{"horizontal_flip": false, "norm": "layernorm", "norm_position": "post", "inner_norm": false, "muon_scale": "match_rms_adamw", "epochs": 21.5}
Rows from block 6 of a small image embedding model, named by matrix and row number. Rows with one number belong to one neuron. Each number is 50 + 12 x the weight over its row's rms, rounded and kept within 0 to 99. All counts start at 0. After the name is the row's rms in percent of the matrix's.
After each neuron's rows are labels from the 100 images, of 14848, where the neuron reaches its highest value: "colour at peak" is the nearest of a few named colours to the mean colour under the peak. Only what is clearly more common there than usual is listed. The data: rendered roads seen from a driver's seat, with toy cars, trees and houses.
# fc1: MLP up (model.blocks.6.mlp.fc1.weight, 1024x256), inputs 172-255
# fc2: MLP down (model.blocks.6.mlp.fc2.weight, 256x1024, transposed), outputs 172-255

fc1.559 072:74 53 50 23 64 43 66 78 44 71 59 53 55 78 55 33 48 47 68 49 49 56 58 55 65 50 52 61 41 45 43 71 32 51 36 39 44 33 42 54 57 34 29 62 39 67 62 71 40 46 59 54 32 66 49 47 44 39 50 59 64 49 30 36 58 45 63 51 19 47 56 62 48 70 64 52 46 77 36 54 36 36 48 31
fc2.559 090:63 55 63 46 42 43 36 61 54 77 57 42 51 49 76 61 47 47 32 58 40 39 71 49 54 61 29 45 42 48 42 34 47 51 69 42 50 48 47 58 55 52 27 73 32 51 32 54 58 42 55 56 43 42 41 67 56 46 54 45 55 62 40 47 76 71 43 55 49 51 60 37 45 59 44 51 61 56 56 62 41 64 44 49
colour at peak: grey

fc1.567 122:57 63 59 57 75 40 44 55 51 61 44 60 35 39 37 40 63 43 50 54 36 57 64 59 59 49 53 69 56 36 29 60 65 52 49 46 41 44 39 49 58 41 65 64 44 45 28 53 32 41 43 60 39 66 54 40 41 50 44 56 56 59 49 63 45 48 41 62 35 48 52 65 59 57 70 42 31 61 28 50 52 61 42 33
fc2.567 076:55 44 35 32 42 49 47 66 42 57 63 51 65 58 37 30 35 50 51 59 51 70 58 58 56 56 46 56 40 60 47 28 61 58 50 64 47 50 76 60 52 40 70 77 48 50 55 49 52 74 48 58 56 45 32 52 47 42 42 58 43 35 42 72 41 40 42 41 54 35 38 56 48 34 64 52 65 42 40 35 49 61 43 56
colour at peak: grey

fc1.168 088:52 48 67 45 28 80 46 60 45 46 45 85 60 68 39 66 63 71 37 63 79 68 56 29 65 44 53 54 44 68 46 56 58 56 51 33 51 38 50 52 61 39 64 74 60 40 53 60 51 60 50 42 53 39 46 55 39 49 51 53 32 55 36 45 69 58 55 51 30 43 44 41 41 57 65 59 49 51 53 55 31 33 52 46
fc2.168 080:50 52 51 72 69 51 21 54 44 39 26 50 68 55 67 43 61 69 74 34 58 44 69 49 67 62 69 63 34 55 46 56 60 79 41 64 43 49 20 38 50 48 65 49 35 62 52 66 45 57 68 65 54 54 61 51 37 52 36 34 62 57 36 62 66 50 56 59 35 69 53 61 74 54 36 54 39 63 45 36 32 46 49 25
colour at peak: brown; black

fc1.724 113:51 53 67 55 69 30 53 38 48 34 23 60 49 46 29 32 44 54 64 30 61 54 46 67 41 41 56 43 47 41 47 53 62 45 70 45 48 65 43 28 48 54 57 33 56 46 45 54 28 36 44 53 71 55 34 33 29 52 62 47 43 62 58 44 21 61 43 57 48 39 46 52 54 62 43 34 41 24 36 34 47 49 38 43
fc2.724 110:60 61 46 42 50 44 60 55 59 58 67 37 45 42 44 55 52 57 40 58 69 49 34 38 67 41 68 49 67 56 63 55 42 52 51 68 53 59 36 62 40 78 44 34 57 69 59 68 57 54 41 54 51 42 40 60 42 74 64 35 60 69 34 29 47 45 64 46 57 54 66 48 44 42 44 55 53 43 47 50 46 55 51 36
colour at peak: brown

fc1.682 091:67 44 28 48 64 51 61 53 40 57 68 50 70 48 52 52 47 42 39 45 47 57 45 54 62 42 60 54 47 49 49 52 43 57 43 67 54 61 35 60 55 36 37 38 61 64 54 65 30 58 46 55 52 53 47 64 39 57 58 57 54 31 49 47 45 70 52 58 50 62 50 35 57 26 57 48 38 40 41 48 48 74 54 43
fc2.682 091:49 36 41 37 39 55 35 51 39 58 33 56 60 60 33 67 34 56 64 58 74 55 43 41 56 47 46 37 57 41 58 61 45 46 25 43 38 50 35 49 46 30 33 33 57 75 73 46 54 62 73 48 41 48 63 44 23 64 81 52 73 26 66 62 37 40 37 47 46 71 64 42 69 35 48 41 44 49 52 68 28 56 47 33
colour at peak: cyan

fc1.481 113:49 79 71 35 74 32 64 39 63 45 35 37 52 52 53 67 56 69 19 70 47 40 49 46 52 74 65 57 61 17 34 48 40 60 38 57 52 56 53 45 40 36 65 49 50 38 75 62 72 30 48 48 62 50 35 68 49 60 35 21 45 53 41 63 42 55 36 59 45 45 49 51 50 71 49 42 43 36 57 40 51 40 50 55
fc2.481 083:72 61 56 47 42 50 43 34 44 59 73 55 55 67 51 60 55 61 21 71 46 40 81 60 61 56 47 61 56 60 59 54 55 49 42 42 47 45 46 33 48 46 43 48 24 58 50 72 63 40 57 47 56 63 26 50 16 52 71 33 42 39 52 26 45 56 38 49 34 32 53 43 59 59 56 43 65 55 56 66 47 52 50 49
colour at peak: brown

fc1.362 101:54 44 62 54 38 53 35 47 28 62 46 61 71 81 31 67 61 40 57 67 75 74 37 38 54 61 53 43 46 53 38 60 43 42 52 39 55 49 65 52 76 29 54 68 37 39 67 58 54 57 48 62 60 40 31 62 43 53 47 41 31 62 40 59 65 49 59 38 60 45 42 37 50 70 71 57 55 41 38 59 25 27 56 53
fc2.362 081:48 43 51 73 62 49 42 50 53 37 58 52 57 42 68 38 67 39 55 29 33 63 62 34 57 61 38 63 28 33 49 44 77 54 73 33 70 47 39 47 48 49 60 63 51 36 57 56 51 44 53 48 37 46 52 48 47 52 16 41 70 50 29 49 72 49 44 60 63 48 66 77 48 44 23 60 50 33 58 46 47 57 46 69
colour at peak: brown; black

fc1.32 086:32 59 52 49 41 73 49 49 64 48 57 55 33 73 40 56 48 50 47 27 42 31 64 65 42 56 24 60 54 52 44 35 66 58 34 28 82 64 66 64 63 42 43 50 61 34 51 43 37 59 51 70 60 28 58 35 39 51 45 49 68 51 59 43 62 58 31 59 33 48 56 49 47 65 45 50 46 56 37 49 65 36 48 37
fc2.32 096:60 52 47 38 51 28 59 58 57 46 67 53 53 51 35 40 78 42 55 48 31 63 54 58 51 50 53 38 47 40 42 50 68 62 33 46 35 42 41 56 57 32 15 43 64 57 56 54 41 71 27 34 57 56 37 49 32 62 57 52 48 34 56 45 17 35 42 49 57 47 57 53 60 34 41 66 45 44 59 38 37 39 47 46
colour at peak: black

fc1.337 122:53 64 46 37 27 54 41 43 49 65 44 67 67 82 36 23 47 55 24 45 60 52 18 55 51 28 41 36 46 15 56 52 45 58 58 36 44 66 58 47 48 65 24 63 53 52 45 50 54 64 59 57 55 49 56 46 40 53 68 50 74 50 52 47 46 30 56 50 46 46 35 64 55 49 48 58 61 47 43 64 41 61 53 50
fc2.337 097:43 56 49 78 38 62 29 61 66 40 52 38 69 45 64 43 66 34 61 52 49 36 33 59 57 62 37 23 42 45 45 42 39 38 88 40 45 60 55 51 49 46 53 59 40 46 58 54 47 41 28 64 52 48 55 40 60 26 64 57 42 57 59 57 58 62 51 60 59 58 41 51 57 55 31 60 57 51 63 29 42 46 37 62
colour at peak: brown

fc1.385 121:45 40 43 67 61 65 42 71 49 41 46 49 68 53 46 41 57 41 57 57 66 61 70 35 79 70 60 32 36 41 25 34 69 37 54 47 58 52 64 51 63 35 58 46 37 49 60 38 48 62 55 43 59 61 35 57 36 42 38 59 45 46 62 56 80 55 43 39 41 46 43 58 47 42 40 49 43 66 52 53 73 28 61 46
fc2.385 130:21 40 54 53 48 71 63 54 55 54 55 37 50 43 58 49 53 57 56 59 75 57 44 28 27 67 51 39 22 53 40 32 55 65 39 40 59 42 58 47 41 33 64 32 41 40 91 42 34 50 50 30 55 54 59 63 72 38 49 55 51 66 42 52 56 63 58 42 56 62 61 61 56 33 48 53 39 74 44 46 63 37 36 46
colour at peak: cyan

fc1.345 097:57 38 45 48 54 44 63 34 73 38 56 56 29 44 58 62 49 56 41 51 57 59 24 56 33 43 65 49 52 21 52 43 54 54 65 60 52 64 40 36 45 52 51 38 61 49 41 42 55 52 34 14 46 54 48 60 34 28 46 58 47 59 58 44 51 64 59 60 38 61 38 66 53 49 33 60 42 58 39 51 70 37 58 60
fc2.345 114:60 50 64 54 60 32 38 19 32 38 48 59 28 32 34 68 48 33 38 62 47 50 26 60 42 41 48 45 64 41 60 60 48 42 47 66 55 62 36 44 57 35 54 41 74 55 44 48 53 34 67 38 31 50 50 37 45 59 44 53 61 32 58 45 73 41 62 53 52 68 62 53 36 51 61 58 48 55 52 61 50 55 68 34
colour at peak: cyan

fc1.562 077:44 59 45 40 44 69 50 62 79 49 60 64 14 52 67 63 46 41 32 43 30 53 45 60 43 41 34 46 75 36 38 22 55 46 38 21 52 50 58 58 59 51 25 64 55 22 42 49 39 52 32 61 55 50 72 53 41 50 61 39 48 56 60 45 35 48 54 27 50 36 53 68 41 55 52 54 65 57 43 72 62 35 60 47
fc2.562 086:65 73 46 55 47 51 57 47 47 40 51 61 52 37 41 39 66 51 55 34 38 61 39 55 57 51 48 47 56 53 48 55 61 54 48 17 49 51 41 57 61 44 23 51 45 45 60 48 43 59 32 54 65 52 51 56 28 42 57 43 39 45 58 46 29 33 40 40 35 44 30 80 64 58 55 51 40 57 50 51 24 45 68 46
colour at peak: black

fc1.500 086:49 41 62 42 47 49 22 43 36 60 63 63 56 46 45 55 56 60 60 32 54 77 70 65 52 47 52 33 49 46 40 26 74 39 33 48 53 56 51 65 56 31 43 53 70 36 31 40 35 51 42 68 62 53 45 50 35 32 57 52 43 35 54 49 50 30 41 66 39 48 60 63 47 58 29 65 50 43 39 56 59 33 64 38
fc2.500 099:53 31 55 43 45 37 34 63 48 57 30 65 42 39 43 66 59 52 54 59 51 60 32 48 53 50 54 49 66 56 51 47 53 61 48 56 57 56 39 52 51 75 58 42 64 54 39 50 46 52 40 24 42 42 48 48 38 40 41 55 57 25 54 86 77 59 38 50 49 74 50 48 62 39 70 66 31 43 70 39 37 56 22 32
colour at peak: black

fc1.394 101:46 50 27 55 33 25 34 74 49 54 54 67 42 64 34 35 56 61 48 52 57 60 71 47 58 61 53 40 35 40 63 63 58 63 40 66 62 70 61 50 72 36 68 39 54 43 63 52 55 66 39 47 69 49 21 51 31 71 54 39 57 34 43 60 56 57 40 37 23 49 61 57 39 52 52 50 53 39 48 49 60 45 42 40
fc2.394 081:46 42 52 51 40 46 49 61 46 43 59 32 29 69 28 43 34 36 47 39 51 45 72 55 42 41 45 60 43 39 36 63 58 60 38 45 56 51 52 57 51 42 75 28 60 35 58 32 56 65 30 40 44 70 42 37 53 46 51 42 46 47 52 53 51 48 59 54 36 60 65 46 28 46 62 39 38 37 50 45 51 24 39 41
colour at peak: brown; black

fc1.688 096:68 48 67 47 64 24 56 63 46 66 49 42 38 57 46 50 59 48 53 49 75 51 53 48 45 68 51 62 40 28 54 59 47 65 52 43 34 43 58 51 68 45 48 65 39 74 37 56 50 55 47 75 42 62 42 59 50 49 32 34 37 57 40 53 55 52 54 59 68 32 45 50 54 67 72 48 52 62 30 53 34 55 44 53
fc2.688 100:41 47 49 52 36 45 34 71 77 45 66 49 67 59 40 54 45 56 36 63 42 89 70 72 47 75 41 32 50 53 39 37 52 59 79 47 64 60 70 57 76 33 38 56 47 48 46 66 39 72 54 40 43 33 44 64 53 51 53 25 61 45 47 57 66 60 43 46 44 45 33 24 31 49 63 61 69 42 52 58 46 48 52 64
colour at peak: grey

fc1.16 094:57 51 73 41 51 62 54 92 48 54 53 54 39 55 36 38 53 60 65 52 52 52 65 61 66 60 55 71 47 59 30 43 55 31 29 32 55 39 62 45 38 42 41 61 57 60 60 39 41 47 73 47 49 56 38 53 51 40 38 45 35 70 34 52 47 45 66 69 38 45 60 57 43 57 54 52 41 58 49 52 32 56 42 44
fc2.16 094:52 74 51 63 51 44 64 53 65 58 42 47 68 56 63 47 44 41 57 50 43 31 67 53 57 54 33 54 40 42 49 46 39 46 70 51 40 62 66 53 34 63 64 65 33 48 38 52 63 49 50 53 41 38 54 50 51 45 42 27 43 48 49 55 71 68 47 40 67 36 43 55 48 65 63 44 63 42 35 37 51 57 38 46
colour at peak: cyan

fc1.758 078:66 57 58 52 56 60 57 57 45 58 51 54 59 74 37 71 65 67 36 28 54 52 26 52 48 37 48 42 51 55 54 53 31 36 32 45 61 37 64 63 65 50 26 54 32 23 46 43 47 47 49 36 42 42 57 73 48 67 55 37 30 42 58 33 31 60 55 56 34 50 56 44 35 54 49 62 53 67 43 47 36 38 63 31
fc2.758 071:29 65 58 44 50 61 40 79 51 50 39 65 61 61 38 31 58 50 41 44 39 32 52 46 32 49 56 48 46 29 41 29 10 37 55 59 41 57 61 64 35 43 53 54 47 44 46 47 62 49 40 67 62 39 31 52 63 50 58 44 23 57 51 66 70 44 61 36 77 33 37 34 48 42 67 43 55 46 46 66 48 47 68 65
colour at peak: cyan